config.yaml
arch: "inception"
model: "multi-label image tagger"
dataset: "single printed letters, digits and signs in grey, bent and noisy"
train_examples: 395000
image_size: 32
crop_scale_min: 1
horizontal_flip: false
translate: 0.12
rotation_deg: 10
norm: "batchnorm"
activation: "silu"
depths: [4, 9, 4]
kernel_size: 3
stem: "deep"
widths: [160, 320, 640]
num_labels: 82
mixing: "mixup"
init: "orthogonal"
optimizer: "muon"
muon_scale: "match_rms_adamw"
lr: 0.0055
momentum: 0.85
nesterov: true
orthogonalizer: "newton_schulz_5"
adamw_lr_other_params: 0.0024
steps: 3300
batch_size: 64
epochs: 0.5
lr_schedule: "linear"
final_lr_fraction: 0.1
warmup_steps: 60
weight_decay: 0.1
adamw_weight_decay_other_params: 0.01
Rows from block 12, named by matrix and row number. Each number is 500 + 40 x the weight over the matrix's rms, rounded and kept within 0 to 999. All counts start at 0. Numbers have three digits each.
# b520: branch 3 second 3x3 conv (model.blocks.12.b5.2.0.weight, 80x80x3x3), inputs 28-41, a 3x3 kernel for each
b520.0:510546508526517512554475466477473475449464451628651484484553497522532478539541497539532480546472402481443434568643548497517456461441444514471460544512484513524525536497485488475492513483547502455467464403463549467513458492451516565543534539561481476459518515447538486469497505540506486488565511453487472495473471576472529561505535535475468526535465511563470414519448499535447496
b520.1:507480488444524495498516509450477487454491533481562656503559432475428451459467495495543515518556524572501481457444428439458456465492538476517511544515523479454478496487497551499463506512531531523507575569466436452465514529522516505503514462445478509494484442500495515510438496518481552524441473464536569495501509497479448450464414454483495468445479426489523524463492490522486542
b520.2:500500497526519518513502517518541542482486468525533516589614472528542546438445537483523517529550502495500554546571568502556614443531559477493509507508506499476499502451504464502467448493470424470513479478488510523527522487485500469499474445494528507496587523495590504487434549536514442536501461431491519482470460517540474442445456515494454498512530507486555516437485514508438525
b520.3:493458456541452454509446453521466439592566488467395514542557467479528411405497428462475467524477457414486422460476542433423433402458423513509488504496496500472514513489512458431493589513446481494517505449504509544523565540465482492434457433477487498567480488462468574510616584553501551466472498431481496517548512549482504485483474520566549437449541517545511519512471494560473530
b520.4:473493488497501459494483503539514540519415526454584593463522492462574482534567535528491509467465500535480479456419455532523506478419467500511503494508488482502481482510499491456453558620508500464507510498474608563477498540533463505495500473409515449460490501511587543419533546540529497492537495506548495496497476447495478435419441464453427492525557589464415451516569495547474461
b520.5:464516482521479506478536493496562539522555493525535453528537526482498489474476450437477525483525509499520486499513540543545503505436465473488490471497502515537516447514541444466432452491502510498565538498497454490438468453515513491491562547545424531485425527552476529594545541486478522541519448465504459518496531509523521532548551510455438502511473502438400470538499545474487499
b520.6:587515461498456469434465497412525479553570486477440456435544569526545431550422419594500479508473463476504486442480489516517493536523522543472445470476491463469502507501461461510533462497469494454529422504491494519457518462446516428520463479557435549543544534418489451454559560543472487499522468463461471514467517519562557548450452498456468481438487439463518468515561533550521547
b520.7:500512524527522497484511504486498548465468512467455519431465448459446495422421531521513455572557476539503459479425339482474440528471488511513514526502502517501490469494494480460570461570583496457509471477535458553527509500534502512537523525494483536527460488504497596422444491528445525550511490538490494511482536474518509494495618490461463467478488461508541478410531490582587573
b520.8:512490473503501516478510501522447472466454518451497533662502485551492483517471490525546496512452498512483505467475483480527515513522486516487513497527533457475497508541511498448496478489529532541503479451464449506536492488444506482465504471481461498520524462479497474589553558491560475464457477487546599507529556495475477452470516483508482436521558563440450471484470607473533475
b520.9:486498456456465513462516497427461455478430447524474484486469573448470494444410484501545431535610465490537447608511454544539445454426500522487504515474443522456499471537458450580564454499517510526488492448501522546486531502475537513512537496528441493479475477524515560523509511561492515491475482445468467492481496474492484510381515529478500522505477501552462556550453562441462519
b520.10:473489494510478463505511477627550554514490461491514474461481574484489542516465518444463412484508398567559491517497535485479423536509485537489494515464480490477446466491482509560496520542512461474492543551514546556567494510533506481513433437457532500480518495447465490505546540539444458534560456503525521523481503538521499470549529454514576497504530579498483481487461537504495539
b520.11:537587511528551466443464402516502492512542507501516527522568545454492545514499502482458497491437456470469421451450473481431459556462461561459486516554546527514527457445518495463507499487527497517577498451522515477487478467509500504507527508521500499574479480499454451496557514546477548589509588566539503510507517504502487471437537543428426556422455449513491461430471522528447478
b520.12:499519516511507502452500487514537403511474488535443493464533505520492447562540427489519496389544504467508477463448450435516478516534484536500519504504566462488526550465534490476471395462470579550518454474439473469479466477452526473480486511479537501501513509484487453520526546518460504487537548518462529554511587505449524471668558514594451456473541563509419496519474526472554499
b520.13:481483472505491540475545507459446469474530542445509526581499543485462549493541445521542517507528535547588607457517452471507521513558517463482484503508513527479490557596494433489451454424439513555509536479490496471534511512482509487505488496512555560437517554523484501500503506422532456511489441503523554581511510510518477468423508603497522515460476487522517519446516467513490492
b520.14:508506498523522551500491489551520518446462452588541541517452462489430473449441488463518479549565553475522494478497469593543487422463477518511520533534489534540504534486456439492501515524519450477493506527509471450479482537521521568554512553552527511446452414458554545542463463457628532477468448444451565560498476497508516498530478547365415491518571540484519533582472517591496534
b520.15:526503493461526487440474472405537457461585455493434487463576525440491501471493495463490483409504422472476478510475494484440499487488510529552532541490491494479475473502514499480500537447503464455424460542498549573527528491519551451477539463433481455507552435477553534580493497478545532559535488484500521558470489486502496512448500451476567486459567585520498412502489470391509551
b520.16:503488473510488496530537503500482456469462569524541492470409427456505480490598563502484501521572533493497429465460447509527484501505508503515439495484491536513479545474482556524433518531450484480470521481417528517452496505460493498517492459515462442510473484571527509514496513477475456497497432403465522458473507462529519470460478455476498433543518450518437462594499494506534488
b520.17:469470503510478512536519476460446455436551566478437556650547490544511492518564527520504533525486466470522522508555537381462472504484437477505491516534496491506536507497507531477512540465461516535463594530505476464538486500461457492475509536539467500493521445395479433392527518526493546592465489513493537489533537495479509449550495454585571460545561515541510520491502500487554565
b520.18:485549490455539505481558527489430422512525514496531487483558533484452440572493467476524486492438530535441490489517611516534506414513527533477504501519464515532501479497533483483486479414464499502493500508438540480511483472497499553482492534489579492467547576467536561480511459531492494455567484478503466424556490460538526497486488481495511445478534462481530578520434507437423445
b520.19:490444516464447525486502564493533458490457407448468506603475451507470459510489516496454485439405530462544554497498448515483502521558554462442496477482483503531504517495515549479482495441499511434490543453480505469479478460443447506451535541446602551480605479482526472527566508460399495582472481550455522453551547480556531477460520414517507493495568544582435532509480575511550593
b520.20:525455483550501487463507478466476510496473463497449431510506497570565541556498481475480470489488499478425560416407501476479473471486487481489476524486527514518519598532476495519517464508495550515400486568471484547501550545497530538520463460511534509485456519517476487512469475487551452454566540544459513477502576512540567503594567466467473464470527527500523499481504444462549513
b520.21:474506433476532467437587511487538524473466454575469421502528516446479479441519479479512474494518501462544547457455466510460468459445496464451448497469496529494489452477486523474405533492486467484458477454415459459473474453482589499490626539503451489462510463476485501438502514453551514474501483480445437471525509476577555483504500543504488478527444503444461429485442479477539468
b520.22:460489514456484529480464496494455526471478573487484596459491459397491480435518512489484491418460490445487444503463485487491529461526573470522491503524481510523488516497489530480521519477504576458511468466533476509459459493497512495512508527489502526576514497484448471504597492457536461483519542572490495479513510480481514491524556548485496535475507517485444544500491539543509509
b520.23:471559487464519515507499484528491498531518466481492506520492544568595496484502482472492489472488563463500503501481522505499513485490512487518446507493487515510495483446534502458490486536462532494454513440458518436467542500426551470460552494455459527529495499484475499530426483472521520448430482534490468478573522490522511533478399458469433462501464465525477522535511479494519438
b520.24:513519497498479478505472465499516515436450528538489524384468507471481511468487475548505525492501511464463420425432491441487552443526515514529508496494468456460460480474442451495471667561504449501521439479530479436457506504544466505482455458420446470471463531578460522588456504500603570534462462509494520507462517494502485513475582618468501482460412424419497511596525518464515502
b520.25:486498519466516484467523508477471514556473485513498499497484428498496571447451533391521530385522514467498518536560524496536471476510421486530489503526484494522467398434525425398480442496545485509488496538486460539494521471495467489450424537496480479455488549506462528540488528539506520535435398523531505483560519502551506471451445494494525627440485509485629518485623470453525425
b520.26:463492534510489502524538550430465530492446474470545485461537521503532549468467485528489467547504479496504547549496512504574519541510506528520467538521538538530513520592559432458480485451481541465493561523503502504492572549492481487544495452526474441484552505491567580581451450500448482454485423404516442457523498503452538538454466543472510501503505448571501489491461464520468435
b520.27:464464509460482494492486491513412504433497547367626604467422534524471475538479459448475515510487465543516489514545515546538538499460480515533525448508532524508511481461524520484451582515506505526549492474494606473489526483496496455450490484504491543460489532568480533612489522559467509535503498486520476503497501474501541503536537487470431514579620528528611540624535491528475478
b520.28:518478504517488473479465463533511551447507514514533496441475472475520495538571512473485479504453467615444474389471424479489447531551474478532502461483494490476491426480430476545509520548494445496483456460433464486463538530489499491484484456474534454506493466460539542449480530487446471497494509450519546496477515548479495552468436428508460411492479422459543465527526463567535456
b520.29:470494486450551480481532451490553527500485481506434463385524532456544582481477555425480480466471535470452477505470465518510562503487491502508521540501456540504474441599476517561535445458494418526463484471426464457489548498461537463457552542485477512495496504469476473545470441466524490437486523562506527455503470463513509484438506551491448516473556568626547432492489399482598510
b520.30:500533576492543507489466498419520626547576525442508486447471510427540553448535552529461505461501518459506474436457465446475488485526445488525519487537488507506480524546498501435502515471526494483441538468536501460536527572528596551500533512411512456495477439531499527472500449416491455466463498486508514487560469512475444524445483498588537438593526484514461474467536443508456470
b520.31:492505506509501512483552465591448477498421592484403479430479424449469505436597670466534537482496517446429457524413569445486530461553612544521593506470529473471477512480455588509421468441402493492556487550508469446453504500513479480541473418482461420442570452414445446498444522528486480442575549522486513524445458448524498451402522508429570536503518465524549507458501525471528448
b520.32:518520528512496476530514505487484426510494426503495500518497513500512528426508498514465476503429494443470520546541520471475534445450457501512519513501523500507503525540533502563578512451515545491496559511513541472472529534426519465419465504470436391552565551564492497468511548542492454495550557508476474503449524540527513494483501486510469477454426463574469447607485448469520486
b520.33:529483524541516492513528523452591494465482495412497464495555480553594499536541506494471473574547464475541476572508464533403488472479489472478484515473483491512511482514481540502463481485488562483469525491516423440469464468441500502458526549488520459451522484485514421522493461472535549486532499469523491484499482442469520471551467492565552538476528447600528557499438460457498484
b520.34:529515497565484477607533546484508582526481528475499518500572582473574467475537490540504491519524535571567528465454424479496447421546531534514457531504478522474510509426452501486462510510548449500532454460518449527485484498525520521523524512520603504488549463457542524463407459524510542621468460452471465520466502567503451574533551548524542525453482481543491430463488470512465513
b520.35:505485499468475529474506505511533428504522506461452506468391480575467465595604528522517492494538489493499469526526436564541442531593508483519457491499499480500526485522580462461560516523459577526495459503586491486500508478455570498482565534498443460560429464494541466508535537486497501477379500491475479459447466467556546489460471587442478529541513428572478459539475440546452469
b520.36:483463511455498498458485500576513595465459578496470516592518436562537539454459498458506520484480513553486485509528616542556546483486511499497499490467465498485516480453522432477476414448489508506550481463443503445407488501564449475443470456531411359423427437506467514463491482447573445509492515500512473436506519478568589566597512441570509504531475532456523587489483509470457426
b520.37:527539508508504514496481480505455446437480509570506440495529539520521543538483491441467474497523474485484501537519459481451452473455471567509533525502477451471486419440433504475510484509538484509466473477494502487562487505521480480512451454435441470415490540555559514484461492459554537506554449470492461449459479503444521498497517492499537500467535483553484491573424475413417452
b520.38:524531530492527524463503541455529568512502481542515526525530448533600575487451582532508579543521543516494448438512577397499609441442575496503483504489501495529509457479468470501507475464544427440486409485428503501499516529495465500484493501521508524513539519528481533472456423510507517431506500574487501487474492487512441496447473522456453533522483522459519503480525491478450522
b520.39:517508503470500500529523509504470493446483467419431583459445465456477514504463541516526595497522527558548479463462526456543547549563452478499520497473469512500511563497450439429519461476586534452442493509517482505582512563490531495454547475475507464471426470539454529595489466535486486555465487441556525486539467485504520447526451474481503487503569543502439497476555607535548515
b520.40:498539505562521542579515543490489465504529502474522538504432469485499530612570560537498473525504485546544501422520483533581510491500468491490482488522493499521483507472510446482552443499454516511456472477519510554535467488499469479503481499497495447436498419439497516511471493500500494481483519511507496477496513492469504568405448482463497533517602576472529482511569467568549452
b520.41:517541514500506519489501476483552510455474548474490533469519522475466461413531488489504541504500506483502511538571506533467484493444543510503563494527544511525468453483514479467468450474512514549598468483454459517482577567517548529515547584539425540522458469514383440456488485487462499424440539573464455570486444473501540507550455438540474444476499520469486490450490494475474546
b520.42:535491444544525457522566476515482573494460545497483536524499486533497477490548560583528498523523475465504533476487456537524501485544523486463483496478456545496492486511536499540505469541574521525571482497494475456478472498532493466478542544502512535536549519529546498493492450489493459503525391400498459528525500499523518470488509502450578502445451493452462419515514389451440423
b520.43:493502500516527459494489474468429481589518424602442364456371450489466534491538535492525533439521529472540501564475514513565510486539581532512511489501507503513488420476467503523496461486550453554458478473484577484532519544503471517493450519538496535468538514452496470515513523508486489489479461478459482503479532526474506509463537523410495498525506485582472515527518595513570574
b520.44:475518541479507519452507556491457466612495516558450486464547560421460455418511482483464467517487513488523596565481462475499553470445560480490550529501525535525537407486501455507538511481543436480506507550542502469548569548547576506496598513491479477466489466509480427478482517486485467503481473499512481496484533491521557583508476480535533506450460477474461443507505533455503595
b520.45:511582563454518539484497578563503467494525476495442487481502552494534581436507565435519494462498554450502527527505468513481531561513545528494529489465491509506495460491511494506526453488527467485442459437498502497481614473525527486508530504522527514480561511430570590496434445491474522572527504491495481487515468479559536491461468507456466540482522479557505465536495474563525471
b520.46:498476454477505474480510493462502507513489555504539459500475465445416519528467545437526489443488520456489510440547519520518509548560518488482507502513495464475524532481464484475465443470450501485466480502434484504526494491547467476540500507498567581455534483431457432496504492527533465492557506502504507465519561488564525502582511550504535503437429463518562463525513447587414468
b520.47:469470491511532492493463486524533469603574491532534462518506474413568494523518429462512511555481474577521468602492420527553527530487491493529505485499493510500481510491580529479469412449543417426547524533549500512477453501496487520526530511509544517506582470458555478576570531470483473490511501526436495560473509535488527526556570481486553545547475461519443377489427423496530468
b520.48:494499448527479484505485522439449493445508456451531448492519487494580587504483500548519493514482492506533454495510496477591619451420507456465504504463501486501494430474496457454476566510487487484463493444463460465460559543517511484444451527449517510535446462509442604545494489501499463430527603516477473485511471467478514565531447423472512457470513548510520433532543492501522496
b520.49:509519499453472452460467463472463474569552495538558489495516452483472492519541526477534622452488521441498485496534480452497501464463442517507454549463487474515501480554565506442470489502515499484516525543488478470493486488443512501467469497458462538533446449519492446536555542466479480540522515544498462430458470537513480501448429441538428432561439432499493461466505512478525493
b520.50:466493481495486477518474509492479470475449467480520443469472656484445500468390418481465438475499457462512590541500490459546507488490434494553560487496547496469510545525509498505446494540498480489455493488517535417478521547514512518508462457527480485458459470421506478442508496488519453508486467425513530567480481503476462450464495461486444439531474483502522496487504505491525485
b520.51:490512536452464516484488507455503603529477471493511506550433465482473486408465483508488500472463518463466503520488472477464458404486587512533479523512504507481491433474470467500458524473445521529510465464512548476491494529491537549463492478486447519460496518486528517520518543507475536510462489544478436540532578561547437551529542542552513524577473477462509436531395418516497572
b520.52:523477464488455494549558498512509465480463461475499530546459474527454446543464481539457541526468585548511529459477570459451578493478484531532518555495477598547495402475542480435517517476483489475460497484542533494500441522470519510493506529524585513464530480530442482598513466477493518532465466487559513517499488511474427512543428500543505519456465508508524563433522527455477509
b520.53:502459512487470507527490492557448532480430488414484572533455427436502462515531471498543538497562507611505462527488528505581585534550483475498475508465476478504506473454499440431546496510575494449502503521524479482541508523518469470476441514485509465453521472587448486577517431441519511480491462480535527463519493436479486476535448517506551536582499450440456552471562550474486471
b520.54:499485478496471485513500526490431494479501457473456480452587448502551452550505471454521515501546513467604499461556519470513522472568571481502468472454463502493484411482545445548580448373416474559595500565575475462484541502494481448495491444504441412476455500485523467452535515544462537546502527500528447518478438479475470522498499483493528614467486555451560488554507509542471572
b520.55:502447464473454479509468498509487494488436499538517503483476469454498530485479549522521491498484455533504461448530467495512466509454510489450473458447475496516518533581509502544501421482446504491581478562559413490461486491447495456484503498521516552578502453548469508526550477496537566598425458476501471504477521515487500483498598585444525551470454469539652490385491452479488506
b520.56:481513503513501505551499491441541482495522524514471499479408469631480484668546500562474507582542454514617457528449415561537482508595499487475488474498498506506487487527553499494544476493535514522491458493504457490488471490552507519552464498461483539515512471527547506536468485461454525488522474470520503520488499504479472533473471504473500439477474451502462453549509509415448552
b520.57:505494486494496485513503535456544501564572420513519424461510529440502509465593504503539491557501500498474506597504514449446508427468475486481478467486528484501496505512531538563528487453471482485516553519480526493444442492485469471459482490493454437448523536513572488483579598546440445464515521533505485513501478484492544472449466479623556550586537537492483478526538537480510465
b520.58:481528494485465475479531534472491538484589542442475459526474543446448522481468462513483500487509475460499487493538455462509478504503484548556522574534500504471494444505500497506519499482496534491475466524506434433414495498515525484459557497459480526523458518511501481478547549501486496531526440425463503490467446444504457472558505474493560561475443458509487502526418445469549501
b520.59:499514514515513451502481457516599470591545506540494443544475507448490510541481532502503533490500491494478483412448527455469465569514440516512548503491520520487474489535542497489484468476486497488509494533480489506501468494525459477558451453563483538529410491470462468447534530444480455463488545471519474503494478476469507466479460527468488481535486512421456448473506482442427484
b520.60:483450510508495488503477467424474439407519542515634510445531457476548488490506469481518504523517437371446463513517466506513503558533452474514469499505509516492494460495510498596546493549494492500467536492482541507423460445503504500497498470510458467536527531452451503468449454497496528512491511509536479470490465492441476465463485465590507553464406429525512547506504471449450448
b520.61:539507523460436478435452511524522572448433472568473458533539487478505510464439491557466520501454488497447414480518593496454481482487443515519501490490481501509533544506481436475512474528379492508461490481523507482415503496494494470448506582544462471459487464517458461479492476562562542551459439463460495467499516541505514532527483408498546500475472519472565563465550472458504492
b520.62:493530525503500543527471517557512453557530471460486490410511467483486463486566508511496497523476466518519524426453459518484531461554561517476498485472512486479513506440430509450431537462501474424441520431453459499486549525458523521479528522469495501477486516472500471557423504531457492454485469531516526539494458446473447431527504460488487558459484505474448455485465529539518487
b520.63:490462480460494470541525574585447505558438481456461508469482462440477481474516464494477474494453483508521503536451491481498534460508510483486516476518516523521493489521505551475518488433397446529544559535527540468423510501528532502528539528484611498474430460482440452453512483484447486518397459497499551522597456433477432476447495544515471522528470479418459471446534523487504488
b520.64:459445509501519508493510512572479421531493449491486458521495477518501532495468478497492474461510464553469470510542430508551480560557497492501483487491498480470469509613467501515501506516533509533489467540471500487501447542576440502538426457484514477493466503467521477436490549513451470484551466422476496496480482519446456548554490501608498442524505445547487509499464493461513443
b520.65:496505511527528523519484503563538508616564518430459518515489523471456485524476529506475525504559525495494464503494503426567504468506483505526501508503529515501538589474490481496529426418503511515526483538578477513495485516497496500523536524615557501565511495478437492454520530472480456529590551530475542538479487472510455483477570505511449425452485489423442600406514550550497440
b520.66:558479508567507527552526494515488595487537535445494527492497410478579459514523563503505444502543546467466544453491459421457458471427458523508493558511495582496480468470509524519475494520532463466515444467499439477540548541506528553514520551530455494530468444540522482537478462517466481525466440530509488500515536541443574569484504481484505475436499602525561463406519469429441489
b520.67:458483509444505470430527504465501528474518515461511465489494449512450517490471551457453480422470563430525608557533490493490537478514483498496497510506497482495448535541484522482517536469599519552518492506506485473546492485484517492484519465439528474494559469457485470558539520517515520538454545445490460510474473477533526470545483460520485529505478493552486452517486569524452536
b520.68:478467459518493456527494518502505465479508509506443530503483497507503462481457434454466485455519553500588565557505513484489489455507499466471511528510502480483437468495484490539496484490529513503448467510436457498568525528499504495481504457463529535536505504519532492553496471511501501475518490492500504511495505492540513449484475506465437423456485556513536465480584532542508446
b520.69:498519515514493466492477478417469515456594553571592470472402563431463526541475469514504514505458497452494474483475505472478495529484497517461515482489490482471447609530453487444471443464501528438433510418451480480520479504488491487437487427463458490607528491585499413523515497490484436514485467511525473502458499488479486454454499500497518518515524468494484500487466553473455559
b520.70:454463571493514504511521490539544491526493549505533519443427497476536485519571539465496456470489458498516524481482485454497460504440423474515536508519504498467484519521457476516498408481466478506490539484516513493468490512498529545510505463512485482517469456526476488580517462509430466476559590546553518556509514485473476482439412515448448411498469496514460495521488469520452547
b520.71:535554508467512498472472489543522490480465437470499497512560487502492423490498407483522532503560518453463508516573497508499505503560493503503475517483487479512525450505547463448414553522500467440480484434404519451430511542484496503490461479485459509522480480407481535469597564515482485505449508433483500518538502538549535479521494500549471465589548372462532410488463444456478455
b520.72:476536519507522514496512518476501601454525583532522472581445549522496516519519518512482474463481468450533494558485488558530503481484469459481512458478471513497493443440491516455481578603561465492522519510524497507564480531516473519508501465486441456541468465486576495507530523499582503498493532553516481491469476474458468445602529543564484482546543575444465482419471472495522507
b520.73:510506493513516507474511478465419458500545518505479526473465527455450573485482586514537482568481440529414422486527498442450448540536502507485483484481486500508501516518588540518506506495489465546529523489476601539502502500551535557537553546568519624546500648502544524421529504445499533528466510514509510472508485514508498505511500565498467515467510507563565495477546451495475471
b520.74:540515554477505491480471468588492528527452477551499463533541498484568547440498497496508467461484465498430435433506459472497528472428506514522497551567520521521471453466488509493492548449478433490509491521479456537557485500563524500518503474489482497467496467526455461460494471463551601514480490645518510518506505480485489481490476524478512492494446500474490483466547549476489547
b520.75:512511530480496523464482487411458503505512489441610545511482464490520469474463524476540580472483484546489466549554476510519475549516494496483519453500505448507492474461519466489471431403512462471546470533488562535535497476503531509526528522542522489535472495485372440405548584607520482450516518468526481547477540489534461449477449398571496470620552519482530492431464520524472599
b520.76:463469519526492521523473499528467463492450453493465437461473498500514472552485464528468488554454503450438480494523561513455523438436502528510518483512518485484515608575532463494504521529481545534517534525485480497505520513480498556497537518483484453524455412464398430456426443498576550545606501511513508486471508518498480471484439484490491418500453527516553544464452494579519484
b520.77:521506505526520472462514500474489501453558485410447469387424517437442454540514465471469491525517496492532573533466490585506480589565519493558512452499518471458497490505502444476542502460519502543509418498485444490490491574474501534485500483496453489484499439531531443451433504553487447510521473470484523541501421477516471466510476475564560486498449506431514528511537478564505502
b520.78:503504505504446474495476473407520596505497502464425496541499373615530435484532459440530508487471507503513573501457542483507596564506537524519537488476475475511483507457420553498447515512484474456426610551491529504456516498513496477469447499482438446488500465536501547571524490475439534447456488488518535415497513414484525511439392443601565540461487499600524476472549533518561482
b520.79:452470462447496510481519553493451451478542587516457487515484445483452508455446557545464449538466483486523486548464465449477482468472485486481531483508516505532535530526549568534495516444426545591517584514458516408453508485534458475535521536503559522587541479508552464479459552509468468510465420479429463465457494515521479493517489525471564513486515476518564535546511483494521503